{
  "model": "image embedding model",
  "dataset": "renderings of 100 made-up gadgets, each built of a few solids, in any pose",
  "train_examples": 97500,
  "image_size": 48,
  "crop_scale_min": 1,
  "horizontal_flip": false,
  "translate": 0.12,
  "color_jitter": 0.1,
  "targets": ["finish"],
  "num_classes": 3,
  "embedding_dim": 128,
  "arch": "vit",
  "norm": "layernorm",
  "norm_position": "res_post",
  "activation": "gelu",
  "head_dim": 48,
  "fused_qkv": true,
  "bias": "all",
  "qk_norm": true,
  "parallel_block": false,
  "moe": "top_k",
  "drop_path": 0.15,
  "num_experts": 4,
  "moe_every": 1,
  "expert_mlp_ratio": 0.25,
  "experts_per_token": 2,
  "shared_expert": false,
  "patch_size": [6, 6],
  "layers": 10,
  "width": 512,
  "positions": "rope",
  "pooling": "mean",
  "am_softmax_margin": 0.1,
  "am_softmax_scale": 16,
  "optimizer": "soap",
  "beta2": 0.99,
  "lr": 0.0013,
  "beta1": 0.95,
  "shampoo_beta": 0.95,
  "eps": 1e-08,
  "precondition_frequency": 25,
  "max_precond_dim": 1024,
  "one_sided": false,
  "adamw_lr_other_params": 0.00085,
  "ema_decay": 0.995,
  "steps": 9300,
  "batch_size": 64,
  "epochs": 6.1,
  "lr_schedule": "wsd_sqrt",
  "decay_fraction": 0.2,
  "final_lr_fraction": 0,
  "warmup_steps": 460,
  "weight_decay": 0.1,
  "adamw_weight_decay_other_params": 0.05
}
Rows from block 2 of a small image embedding model, named by matrix and row number. Rows with one number within an expert belong to one neuron, the router's apart. Each number is 128 + 32 x the weight over its row's rms, rounded and kept within 0 to 255. All counts start at 0. Numbers have three digits each.
Before each expert's rows are labels from the 100 images, of 14976, where the router gives the expert most weight on average: "patch colour" is the nearest of a few named colours to the mean colour under the peak; "peak at" is the part of the image that holds the peak. Only what is clearly more common there than usual is listed. The data: renderings of 100 made-up gadgets, each built of a few solids, in any pose. In brackets: how many of the 100.
# router: router (model.blocks.2.mlp.router.weight, 4x512, trained with AdamW), inputs 57-113
# up: expert up (model.blocks.2.mlp.up, 4x128x512), inputs 57-113
# down: expert down (model.blocks.2.mlp.down, 4x512x128, transposed), outputs 57-113

# expert 2
patch colour: pink (41); white (29)
peak at: top left (90)
router.2:172057145137117101092111144096164113166130144085145199156122105169159090139128144134134172126152075132088147117110130171146124112118183101112063175131104113177107120090106
up.0:130137132165108101074154135097128138134107085132129151174033120107165119115161171130136151114157117111114121136082101159141163108156155129161062150152152091139175118128092
down.0:102084068122104134126101134077155147174036172127090183154107117092182070128120139128145084132161106153149097084124172157131092085133157125114100097129126130143108165128161
up.1:169114085125146123173073140143181168111116159101103141089128067175167137120124138118106165079145137140138115133085162143093105092152159050125110134146130121164099138083124
down.1:181131131086156107142114176127081089101132127187122149104117148103121092148168082133162119136069074163136103175108134092205141148085065138091130076176123144194149133101101
up.2:159125101172152119184072138140151163135131080089091141154141130199136202102152086125189113174091153080153140115157124139064148111160128142145120117091140126128151122133162
down.2:176114088162117141121091134150117118076131103135109098110199080088138123114108145135098150199156090102175100111141123118113126126138148172074097084212101104098113093140208
up.3:173179136137114112087102132161105129161135146171145188127137193145116121103129135101139188155063233123118149096162089086144151148149138187103088106158120176149086080137160
down.3:159117078152131204137147162149086101135121083136147143168093105148109061186183088127100084052162118131153107111152130128146074128095075066198130104146115128132146133138096
up.4:089157090147081129160168072178126128131114103145132144130154124139128098188132129159198153172152118130093127137144120154080125059080114107121087141161110165115119159144161
down.4:058124110089120106182122107101118094110093143143103145141129097123089137174137126109145101150135124129077176167133129080103138146074180157133094159136133155152109084187080
up.5:124172101089126116136183063092148174160107211079137087101072150125172057145104119130160097076113146122127146098119157105131136148140177108103114116158139179145093138122135
down.5:151205122117132083136191150110154189094115133065184144115057128164153097159082101092112094098110040139122133141116148104121130102164119157172138161059193166146189064104098
up.6:112120109146122168122118108120157133120127161158125096177096130052108150158180137093152131158174194118153188180161077154141165133030089142113152155135065123176149166098100
down.6:118074165120114133091145122085141147128130103137140130139136126147180161141168091147143152138129141147136146111162155135126167111129076143167166106163198148121037122132176
up.7:090100125093097131102144176108092123107129148153109162183102031091118134141161150090160113073147155161174115117124129121157091129118126053093124080123114146082089182120088
down.7:167138118183144098136120094139161110155141142051113115105081177134172128097162121130138145103128133103129086103143071120105120202166106134109097086166052158173140143221157
up.8:113136149147097108112067155125117166077130158147117048167096199072137103163131127088107167119147109144181108127143162172169177128140109159130085056100071172109096112137160
down.8:131100094182202156156080178092123121172092192120091126157169140107118116115144165149058119147151115135143189129125099083148107093162156127100182115076150098104140153129155
up.9:072122102087141138173105155053157111115161076082101112115133137132178128076080102104108188112104112150139104136061095118137124158142149123133154130147141110088161085083140
down.9:130151101127217121219167112123096111115150130157075155148116159123115103121149145129047151128174102121115144201169074138110143111097135185149166146113082195109175144117083
up.10:164168121152121169140115100099168087149158153126125118084142124161140141155142111136203161140164169128115145119156128097198106156154109150163124119119118104115139144154140
down.10:165092129123092146138115106160150108157142058113085106159142163066099094091071168142141143150148117096113170083113167090094117109171090119149159050171151112159127120103104
up.11:113069122188113140160167128164163094136102087136125103131084095115087104052129116100108159180166148193152186049195158193130121172131085165139189151141098115078133133084117
down.11:146109167111134104105135167167127109071144124130098112143109131086187106147075111177103102117143080139129099120072151172127049164127103129095114087102096099108006118156149
up.12:146141127177179122127090089145150100105151125112063106093130106078140185165129179106100117126126114111143138119100121125135131122129127119119159112078171120127091113096093
down.12:179087117108118093144142134102044119070117101172147124090113115118162105161195126096128116144080147108134079182132071143125134079089151178089134113091153173129145158173165
up.13:121111074104136160166154186124152129143116118180095159124178150036079110069140116114099130136081133173053156144167123120154141155127149132136143127153070136124159062115193
down.13:099120127118135179197094116150190077175155179151167157104124106161120085142100106141138095105163156117102115115122119058111150138175118144104134117126118167125157202155057
up.14:104139086166144124182111148134053089147177125065165115129076140118146100130176185103119086086159138112131146129062103117092175081111126142133098124150161085140132135166174
down.14:168156179202110168112145170096156148131135224117170145091093140111113077066110109137149110146158133062175149113151156113113087132109167118160156092135168149147114091136145
up.15:108166132164117154150175106120079168141091140124122148107117114134076083126093092097104065156121111118157127097135121093145133120140106109107113077112143138123056147167160
down.15:113100120153109100147086140101104145132167137119215154147156168162086107155111153136097129068117114117105100113198055100133158140159106074124136103129113128141190104132106
up.16:125142141128121138121132149119088182093137080167178188143135147143146153158169143059132096153123129132097106148107154137088140124161151145125134226152101125091126068082179
down.16:162090114144156150092128183110126114143153158108137145176114150131107137164138165160133107098093156168119128056144126155141106072098096130141119082151143160172143088082156
up.17:133086137158195142108124175105105193163085155156093116137101129145159114108111127173137106058147124171128115117137074112105051142135093109097185195141113111123147162187144
down.17:135103112142106121139118123154130123113118172150136146125170073116140115159153183081107202085086158115153179148098077135094168134120159152187176144136068171129185117176185
up.18:099211102097165136177166129193140110205146087155068109149118132126116134169115071107131050187094144131131133196156110131123106073112170141053113146185160097111132144096152
down.18:064140125087200104143093128126142126106099127123098157101114067111128164118222118136100131127096137171140070100158151134073107165172113071110138143080102118142134091131153
up.19:118164120156119096088092166179106088149176119133162126123125083146142150135132166081148155101108113125116082082145122131145143114187131139137127162094136118198093200133120
down.19:114091103140161168095180054131111157168156119134128142192158172098138114162105141178102123079135115090145149180117121189178073144146119092109127110152134184146170182133147
up.20:132226154165125187136176098108091119146210181155090107158147143138113132095132123122084092115106114134157149109185130134142129108144127120089161116096126073132109089160058
down.20:101107095097141106124119087125179145110164150161182090072171123107128084116092135097139129147113116147127143143078135081104164146187147099113116101094140072097152126150204
up.21:123089134175128149108159052114159129081140139110129113186082110199133132112139123133113142110136160154146127108136139109133065198112138128131106121148123086105067189157137
down.21:145133120109095099118142126110165135192114143118172117131116151084149079112120128163115084133104132148162144097147155129149050074164091153142155081145162096062170102076178
up.22:115175105168138117115125168164093093135173094119078077105152146054118079103130171055100155084097140122135109107116190095112121116133134100102133110128177130076149135111131
down.22:137074096120120159143116091069187106151074137136167106124123126148174110100147216166130163133119095133104179092160137084071147137164106119077101143129183137124161096125104
up.23:087124153131129126150144122117121166081141103130082105151098170148154111167135102181128125131139136124171150143144085093167086122167158056128139115169201101118152135161158
down.23:068113158093125103133089112141134175086184103116183133109144102088153093108179106110128092152182113096157061105175144165096119110189176063109187111096145158103153135100102
up.24:140146124064085118163116134078084139143144121191118133095156133154138113148164164138140128123141157089137187115143129163092077086111101112115142041115065103113142121125048
down.24:209101184095165169113186142095151087107173088021095174108118111137137121125134061156161181118128139166123128091085205062132146172108158159153132191181102188158105148127121
up.25:131164080152127133074087110139166165194134152114156112118115106107107196077150086066063123136079115106139162155116152166141146145085155143109134167141079112140104158163156
down.25:142187122112178103163085118135170128132133178140115162166132131198184127151126123066066128152098106097131114085126170109153155153118114093143135087137102132162131165093151
up.26:150098133109092113097110109126117130116149116111124121184161135151107148100110156150130169107148132199059158125134114151069133145148129117174123124171126176101130125143122
down.26:143156154092193149137156118169132107187128112146139107165160129135120089096093111111145141198123167141124126086104090064120163112076141158129090108126204131112131168141098
up.27:105130194086108133157122069096112183146106120090101137132140159110159077173125127148106115081130087136131066137092172152144097130071130158123141135097110127101151163108162
down.27:133070134134109109091163144166127144085077123074106157076130109154132125117108112146107116066105145155185130106148091118146119176095103166128063143142112119135130119154078
up.28:126165148098123110133130109170174138115161142095110130089148121162103148143146213153112132093146111162069083086087167135166155078127197108138111147101087111105117127099138
down.28:173184109158160111108159110143133135143138168104156109102107069146149144043146128147140088134044114100180168037111156116140064123124105087066144103167142085174168202110119
up.29:046177113146168137183188133093147201129144083161069179102111138198123068166109172160141119136104171114138174141144136128081078106132167131112173110124121123082183111171171
down.29:072103122077136099163084126068105108166118098112102121100090151094117118151129145120095098100132084137121153101151153104132083148199117114086179131128129095102093115113135
up.30:195106103104106106150159162111132162116102134118117054129195107141173130137113142123176134140136190152130162112060104131130147096195157121209136099132120156206184121179099
down.30:078048078171150124117152125160096143131116124135132172132164116166075194115073131154128162113139126118130105157096101136193174148092136154115162170140151132122122156136112
up.31:100144167151114131102129076072093105177169090132152142079207123077135109122129166128171119142136142148112093137064166076099080162171110108135111121113150054086177118106085
down.31:128097190061107129104108154100073165168091163163116121068196151118099090155154109194107162209187071123157131087104158116111125153090144133153131168106104147163104188093088
up.32:124188140127106176138111106125108096108116079134121080055148137076128120102113093130135123132110053111140143108169079094143089112105077127103146088189125152072107152136086
down.32:152131134083079096157129154185132106148132105145137144107150167130114170187087139132155128157135147183106134153180121150105056115204159120153127095100081096151057067134071

# expert 3
patch colour: brown (59)
peak at: top centre (30)
router.3:094180135106057129153122125191095166113100136150120091080132115143073149115138079111152144110086121070095125114184144122139146182174098141091096053103127079064108165147152
up.0:110063114140097148177116160042164093135111109086105158146108087161190147116121069165124086141186093092123113076126137134086141145076153114124142140123142059163160144183095
down.0:111101132059102098104156120145139136106132069123195168118142169168139074112113141152116134123125138158098113177156122167070164126112137119162137193147107121139107134159181
up.1:096148111163132121124155177156128110171139132141175121156144155162086152148092150118171173108163061104077143118140182138076134155170163211173132094102156108131141151097051
down.1:109134102139084093121134078107138112103091135161095153101084115158118163163154151106108093132159106112172149152107183119107082117069125131109142159131198156069074170121111
up.2:150143120177126113129088146151093058123120159132142081130159112119123197090103120098153146074164085133097089099161123102189099141162110156219112136059168141088161095110131
down.2:136133127084121118174178119120137151068163177166063157069130138137068092120085131168181117126085159136095145073095137058152136103156119074139114141148118118156115121129160
up.3:129148179103119148132160099110119106103130099068123100153104111096147099104159132156140061201092137145094103195087125121146177105161104114179096094188122138100092144151152
down.3:138148136099137057091186156097148155133114133137181159154140088101148123130107121168134154111079141136083106083149133107082133074136131130172160156121070114159127074113090
up.4:141169127146116116138096159155114134124109076142155096142146106134157088177087117178112160154150072125112117164106165163128107139181170117126126049170153150211131078052129
down.4:140095135073188170131077198133124103133145102152100101129129144156148176150130171159146066149071201160100164140106096116123146132088079066108145117137088086138193153146157
up.5:122083167085136150150101100133094113130156118103159138105151177121169129116120136142165127134060108086120110127145144142090118233147098061131056133096128148095116062158136
down.5:135146117108095170144157124102105083123121163146109097117110148095083110092073140077153078148147179117167112116145108201096159154126129159127144113129166111142115135152107
up.6:102064049151094105140102161110106163188151086119123183109124111128091163082117098123160162142119148202098076121179121182152111187113157127189171154110116099159126114145183
down.6:110084157125113102110136100113094128091124114107109126128091125138151100218178099123154126136129122063131140078141133090112069148124163164084099095142143093068082120091128
up.7:096118146113139117110138074126152185130117206207181141194068096108143125151103120137184189060117072118103135073121149082132129133187123110112088156086104130173165119159112
down.7:183127158130087107106120116153139144144088068063134101091127117135109106068141156141179152141106137075106074128133154191140034210089103148158098103138166116126163129141145
up.8:137146159082146156172103165116063112111137126216107135111119139128153072167137131130138129154144100094129158119149190149063128145157184101125162136177127150118122134122102
down.8:156108144141082127153188065061148094116116113128082119091113137117126138128103169136090117135154165140117117099138083172055182129149110110104093121096144090132154087148181
up.9:119069147118065133182089132144109078117152122114183081160142170088087147148107105116160115118109149140131067141070086102119100171155106152136117132124136149129069099157116
down.9:125162163174146170131114092129092114106149173092158089105131160051124113133119137183136088114116132127127124120119193154106098142119147091146087136150132124157113155103123
up.10:159127163142142130145124121160119119110095139144139156095164107101147172129147146200106149153210083088102131107102137110119149156111125104142109108150124112148100173076178
down.10:098170128120133116164183118124058094141087096154119097103095122176094117118085217123134120107112107140098169119117143109093091091161137087126084169070174096081102111142180
up.11:124138155146108183132174069101134094140163157173136140125095084075144124142128146162115163133070129121172102115116146147166114128101058199079111130152135119142102101163119
down.11:121153185157156131185110102122101125128054139105138134124115146139112102147132111121121080180141109098142130105095160125093112190106159116139107102095143104119165121157123
up.12:153122078083156138140096147137140130114121109116117161124110155105103102151091097100138161104133103141158133165094148144106105185165111119140162110095135140119109131134120
down.12:139125139064119073154157127097100145124132126109117131143118141121092152123137093103085162075044123097149129116171164068186146145151109154091173129106096156110166129139142
up.13:058114098146123106132139128136160089187155179112109089129162156159148147050121169077137129159157169120126126144166132137113133123187079113137092117117201129070094041088192
down.13:155175143075154146174153129178168142110184086156175101166139143128129140144096134186145101036093099125116135110091160131147121094154140100147122087179083132082118129118112
up.14:116146106089148144118181106135148137097179186137100047162148117149142090102094141102136163121120116165138125075156118144129162120120115135104127101187158109048077101089100
down.14:151167058123153120131092090141097148152159141178088093180078118122146163080104077117154089117147179114133169095120121103080134127132179127158132088135120140145167099163148
up.15:118136167085119066119154105037126100125156131123133145100164105098083114127038111146120158140110085089128125164121123110141121100139149112118102133096106126134137115123065
down.15:140110138102132154094132065181118165137107118137123104068125083120156097104133117077121148140177143100197103093202137106154120165106144154158118144157183087132103107173110
up.16:124209184107078136162142130125065098136178161186135153105096136098120151158138088126095116088128098124150179149187120129165112144138140121097096085069159153085104128162085
down.16:172115068134123110175144076111144115160134110081143151083150176107144104177123131121090107169140092169175136154092104111146053175147110114138128167114168075177125075066111
up.17:173164152177152121103152153107150154155094098104133165123152118071129099097151098146150135109111128117109085128154126111157142115100142165084075153110111181099112182148121
down.17:070136128086162135122078134167113120144159104136110118203090086191127141169128143162102095086131142163208088105121052095128121155161126132153171101101060142122208176123094
up.18:128153170131145107147156157128118189121096167161176152097192155231152145128130077133133114198136070070114088137164137143099115081123092144147139100152146099181114079137085
down.18:168189147143100165100088086134074087116095056131125174133126140096165157088172146135112069123108156111133170118093128115188175103102128094129213178138096173124206126146108
up.19:060143105159101146127140122164134165145072129128147100106130129114117133138138149162112079104058101156146086153177137139101138103170090125159140135140135121178094110191066
down.19:153115134107079122090204078202169146138160128145070077119127123167117176140159105144175124117067125091182092159170158108131059185131116178106146110153172048135120049133102
up.20:169121142106157152151111119143105163092161088126154116130141110125176118143108136132145127130167120098137137143162164154133149132101134129133068180151130100133115152155129
down.20:137114097133077134078116144149126083108134125085113172047096120141134184089142129148136149137131105167108150116129133107065133122158091154117099111133110133151086144147128
up.21:129144081096139142144115129129192134136106091147150179153086194154168131192158135159085168155128113154061190133113094113104092100122140166129158105136139163142068162135133
down.21:112081150118205073163139141076146096178091122125118107082136126125163172141115118144150127100152126147122073189147100135118113068074104130104072100087100092129153119109162
up.22:118096120151089120154091185126169155131164175141117127099138155180134114111127163140122125087053112112137117145175098132146112158186091140098134107153172132208143067125109
down.22:122111165104154112176170130177105144129088092153190153178142136116126146168124155074127103154165190131098125163169169128121141148159175078116068081160166113133083094056128
up.23:116125087180063156136141176102075128114107147075162140155109161085102187095147101088072116147107136096159132097113118185188125132060129043137171147073156138106130134117097
down.23:148067132159113140154122114085083122169150134145095105126137077199065089184083168154117102140139095139068123084081105101147134150160079097037078113178126131134106195166154
up.24:135140112112138150132155183128134153107100102140100104181118100090082112120180117079075097131130129072181128114136177126054169155157092126190120140149109133191154071109120
down.24:126114153108154091139104102070150092140144157084159144150150116121150101095200076119178115083092113134116082142141166116134149125165143119117156105104115163105145151105135
up.25:169153214056108082131128128168184099131157122097109116122143095132104173151120099143146160154127121099161088094111108143088107158084140102133143097100170106112235131148109
down.25:070134184168155109116120106185139177122204137111185140097110071112121144174135111177195126165140074098182136120145104114141139119110119154110079111094136175176150128139091
up.26:116132106070209129130107063133147141138180090111130111140115120090158043147135094073117136163174125133133134090159103171131147152083092155076090140124105127135150169123126
down.26:155087147142154123120189109149204128130144085115072126114139130118108140153163086078124081062180069111109156178155129095164141138147119154109120103098117125097144130194141
up.27:105201107091183116065170152097070071096146102084083104121086137093107108140072091132129080106097103111101085099075068121094120139106108143076088166130151154087108101168172
down.27:161075130138115121212117107120202117172157105082085145119140108131166128191116145078099108084174134118066139084082122132211156089119146170143077108108145134169109216132109
up.28:105072106077151080134111163214116162109138126127147088219133178088153128146095120144125093143122125113141160129125097163143134147166136157128114179144139144076149098121130
down.28:150119137161132109142081165102146127067114042108168091114164092158095143087121145145114095157140181120141098096162188129156122137085073106170152159117121095117185078094133
up.29:167131154095136091055104145118140096143162132128079132135130155150150146119073133111181145144141077104066148130096120099123149093117097130132154107151127118063116131044074
down.29:170197119133140167189121115090100157071174161088138108161146126166110120223100136141094108147154119141189183180142134171088126157061119129152115132134099139119130176147140
up.30:070106212154135127121120161106164104158151159094099151116148155084138095096155101120100131176152153137084140194171091139107143128096198137157108179135130102109128133169126
down.30:106184137134127170106167098146191158145151097168157104159094120154151100111137171120139173082068119125169088131102139145117145092092109126118108179073092113130100161118135
up.31:122166091139121120132124145154106136159147142145131115145119098192148135109165154078136082138084143099121131158146116176155180098094124198090196108139114170113083107153109
down.31:051070123104142184145101095191112173118061144133130111155179155116131157131111075152137180150116163110099151151113117127117119123121106130125149117109101154102120158122136
up.32:145140208152048152062103133173146113134129113111161052151072122072091067152071111079081116147100167111117112095180122159091208198154153190148134211124142163083088097127086
down.32:149172117140117170140213088143082113152148176167097150175112146081103130107137170144121116120165124062122073121072143114079109144171183044162098116089097152096132138130101

# expert 0
patch colour: black (59)
peak at: top left (94)
router.0:120151067153197145153148117125127102108149111170119122108103161093155139122112155148115106117139178170166108152108082099068131114105099118171232128123140182144178116138122
up.0:137147178167043139087084134158087106096139112120133163100129044103082081171113160139086104099161093127154084103158132121105111152109095174132078129117092095134132159127111
down.0:160200113146121127112175105147157134157158113146122069125156133131114169131215161086098152071111198116103115138102097090081112079165138111061099156108143102136127184103171
up.1:116065204162083080117087142152149149058110185080087126131118162212120111151095098091162113142135142135093113122156113176192117116190127148150128136144132095121132135113125
down.1:109120157150141098077153167157116164104148130131059089117130078088105125121070124127160100078122118074058112099144108132117133101144094140095133087140099145121174107115102
up.2:154123097096176133140133177146092160099127120158127102101141118156169099213139133104095133185135065052114100144140157110093096165106144096046065170121162154165117115100114
down.2:110117167144159179086177133132093143129100127140177099092082134142120102147125135126158087126105080124124089148149146173099110167127128109166137125088099174057107109143078
up.3:123099192118135120119130146124141109117143145144065183100124118114078114127157080154124144110080136057151202143188147109099094080134117135194132120104113140089144093078157
down.3:139174090175116081081116106153114071112119122153145156130184135167158148098127120064145162133148123103174158165127113168087173134176088108137105155156102208125190103130128
up.4:136082144144175197172138162111098090160125162129116075143108115156115071084092090113128159146093121123163120053127098144173136186130152080128079177133153071105156127144125
down.4:104126133120090115165098145109153196188130117105147158096066182129155131173091111140097105185161102134142173124114141054141169151145075148136141100161090105137143091105109
up.5:173134092104111133162100140123123139180128116141162154178116171125128081117117127100069150130101169146111134072135115135212121098159127153137172173155084096144098106127128
down.5:110146059133111103124125145112196088050129083140140115122087185103107158083119111124101143131121144151109185126110112137137123081194116101105098100062154105127090062077186
up.6:045109117126148148103103114152102158035152129144133116093133158118151185157206146109126134132126097128099111146121164134111121143129143132098127130086124143119149129076137
down.6:132196181153111186119185087127128125125123065127084121090111143193115145104089149122139154074119116131146133127118137147143126123132114209138080032111114140104090184120151
up.7:116170152118141148151123123044115121098100128137144140128141102097073095094131082149059150161103180182120154183131185140188185102117135091182152041135115141098127143147124
down.7:152135126097098164131108091113094120162166080177093174166125159093177110146155101168090140175143099122109087178101131163100107128106102135178173101113169159074118201134100
up.8:179146146141103074093137124167189118078186114069167094130174117080057133179148104130165136081174117178116117078148143160153132150129132185162077153142119130139082102140120
down.8:075173122098124131142147059163142098172177125101118155147150070183129136093138090113157121129121167141087129088102105100138117171116055112160162053073112167167165131105086
up.9:188120137151139146122087182152163136121158078146165126171051103126185202160167147087162137099110092082164167112183042073103186132125128180112146142152118128116123153202132
down.9:096182110092125157107112121101170133124148184111102141127101170110121125103135057094147111158101148104151137168167133126064179171138131121123059152045179120109124072185133
up.10:144125126103089126076135149111151105091091120168130138125124099112103129168123125106123102115100120168162167151135194121169107073063125088064144171181127107114120154101166
down.10:119134092160181184205142081116150058140117210200075127103172153080156109113099084159150104045080127102139130128164195107147126120074102108141136191139181061109135119131141
up.11:143134122089098167141162146185141092129145144080091159137078151178110163124135158147095123130131094130168160204108105208170109126096107141103180094105130103077136152103125
down.11:157145136107111168181175103130092109118160131120100129123171132119077114137180114173147067140123103111193119136129111201140097075110094147140134046108103157146173104134089
up.12:109124131134060161110050099125160134108118161150144131104179159155133122129147068085154150061093182134176081138165133118106102136146113170128120108126145110140138116137105
down.12:110126137178139091106143058135145093116177150156185176126137105102114148140134127120127112172111161141100156127154155115169094152140168131145134132095104134114079116129118
up.13:196148149153186117097118102120134138180168131137116119181127116115141156107101122090117152149111142179139138162078115187168115116105137141152184097082107141111127136103156
down.13:118098123157096155112126170152143079082126113142107173143152100127047085151135171190093125127170119123102144121140137135153147071173101153203098089097146134149142127120148
up.14:121104185075160165125157103099105109141185146139125078119139121120178156135159124160130117101159133049127115145121092185087125181074098111105145149033120135101136102138137
down.14:158104175152138092160134113102077159153171175132092139129140097155149061152111122148140165116139139103139178109190206105194128074157178150143076149148115170171076146114077
up.15:166071168161096125098172104094117143100096128139115201163140082143143119148110126152149080110146173160128137114117170135134134189129131058184161111131124133153140081113124
down.15:105095157115194168154035116171118103169129114158114159148167126088154113144184110147159156140107048129129106165099145134111154109114137146111061103157154129154141107139126
up.16:108100066131200068133113114132152159134111138099116122141174088129083077090113134119064090089148154134163090118156172156165066087097084117080133105092158141204175138098137
down.16:114085135118121161134097113160142171141076125139101094107166127090109135137140146096116125171158117099116147197145136164148159104093149099178181104109145093095106101126174
up.17:107133196124119169122137152181151124098182078183143115133089193152182109123138109128089117141161083123101116183123194204163150132123150161199143128148133184120147140114114
down.17:146136145142166168180096107136127161166092136196102140081191151111119084143132136161125083133083172175231105153081191163134149119180108140105168129162064158055160142164101
up.18:139179159105117156209173117180113125150121098123099156149122177127109176109143082108110136103130135138099121153066101151180182154159098067131186112129095083123162126073112
down.18:112139087152120102197106103122117150151067122150141118095145172105140142122133127162122125173107139146164155122143149128108108108075131114161135085135095147122125158226182
up.19:163079158137148106135108115110095175078127096120127117163124096081100128150164071131144081114135111100086097144162123072145112164102124122130150113117146103110061148112101
down.19:140119116128156124123135135112137144090159117134129159116143147097200039127214068144086163082079140133113124103159126131096098110117138115138082088142099129075119089142127
up.20:160130083132194128041127074067120157140098123159124150098131121078182114093096130169106059135160128114101139107173120117126112134096101132129167175153122145110103117092092
down.20:163126098165131097140119106136117142138101127066089167195082139121153173166206156138128120142122144098076136193132091065090116145061133101145131149148138176122133147078118
up.21:134100113132155144169132090086138093140151126103160133099107090190173134127057141143134184091180156138142147152115149086157175140138226173138138084141139155153131130152142
down.21:123077135128235070120180114059105094140090113126115125086099145155140125101157123086094132111176142145125127115204144172085124108108119157132137144195062111156123139097114
up.22:149075081148152127116153133086139026145145109175148134099139192154105137128142074157148186089074106181136072131128120165157196120116115159179122163131156183130106120128123
down.22:126149135136127121129161193116129203136118151113111107100162117188181123102086133165099158112092093155052150161152171178114136069154104097091085093138087140143147101158165
up.23:111123134099152155141128143107176152140133166127123088127141135080069140114149131123122169178165110109148138144163084111191135073087103136107150073154081084169063138145161
down.23:158137059132151092136137095087143132141101160164098122136133091149095058149144152121100089030153159111116128138119135142085124155138185138104154114136135104153178138138104
up.24:096137167124096162135113130123119149128169219078113108087129170114185116082131131154119134153167128185113080126137204112101104144140105113116176113123100132130155135215115
down.24:105165154156097131173130102139101094130088095113127174124145095192157196102116212057139130122159134085139114113110099153149167168067114130150129095128094136107052106096161
up.25:128146123118147119110167147161098083118163116092143199144076088124136083152080168135113125143101155086135159124141118117158141153129162132160100147129105194142122142160129
down.25:081138070134114124069095137144113087103114094114094158147091158149152158124180168220093129084130111164118131142106149199141106132137149174180120092100197117163043118157101
up.26:075104127130144088140120133151109119229073130106143112085154161109116148129136152067098087065051131112094049174091094068114143138147154128123145169118136106147111077184153
down.26:172153136190096086066135093115164138150115105162157155125123116122119177076119163150138112130153129100164107131164120124135083102129102141116107064122088193055182159117150
up.27:104152122143087190150184134134121137137133128061183108106079140095192136060114170120114115150103183151081088104198168115070108155132184129078158166130176114093143103126113
down.27:090128096146194124113136119123121110156107176099158093079119142106187109143163071125107146147116147142153129087146130113169097142119159073137089095081109182115087137112108
up.28:140137124149082078115088100062129121108090170185108074076164157148095133107107098112112152137180111137114116079112194131135085134162181110104086137153113066137114199061178
down.28:086139105102088113096145142144071106082090170098118126125081125130128129076154122136098106102063055209068155187159164189108193085056150111108091098149123129091109130144036
up.29:187104130136102120133146097053133132102163185175148106082122114120169133156123115142176099153120124093117138100176136121094158094113137179119162097140134125167094205184137
down.29:123120151111097184104112217109160113130082131127137099110137127067098168106099099108122124085134103112209137143142147137148127136157159153003102113106194127111124101101098
up.30:118139211107181149123092118080151140090103071101145122103115126169091160107102112096119113130176089119141100128119114088072139182165099106090122123143125140084050177183118
down.30:105122140173149110116117117141091195111130241140084127120075120093086087095080171080144142157128081114134138071100177075123139180153196068143133116086139131165119183094132
up.31:084151135128174077134092099146203185125116170095118097057116138135119098084167110129099137070117112157154000127153122180100151160105128099135132201139080223141141118187110
down.31:103120161104153141177173123110124168180167105166175124183078157090082149131139190135156097088136119100141117074120099154131170098072127150176073175134076156141053131121183
up.32:117165089050120136075108164136125155152161141132134105169058148140152143140170051138078144164185116163122117140140122094127115119096157102099066168100168114082113132168141
down.32:118137087108096128116119142152150179128068130125133092094112080138103167135122137170094132097098153077112198188071093146092186085074155130078141104095149091169158141131114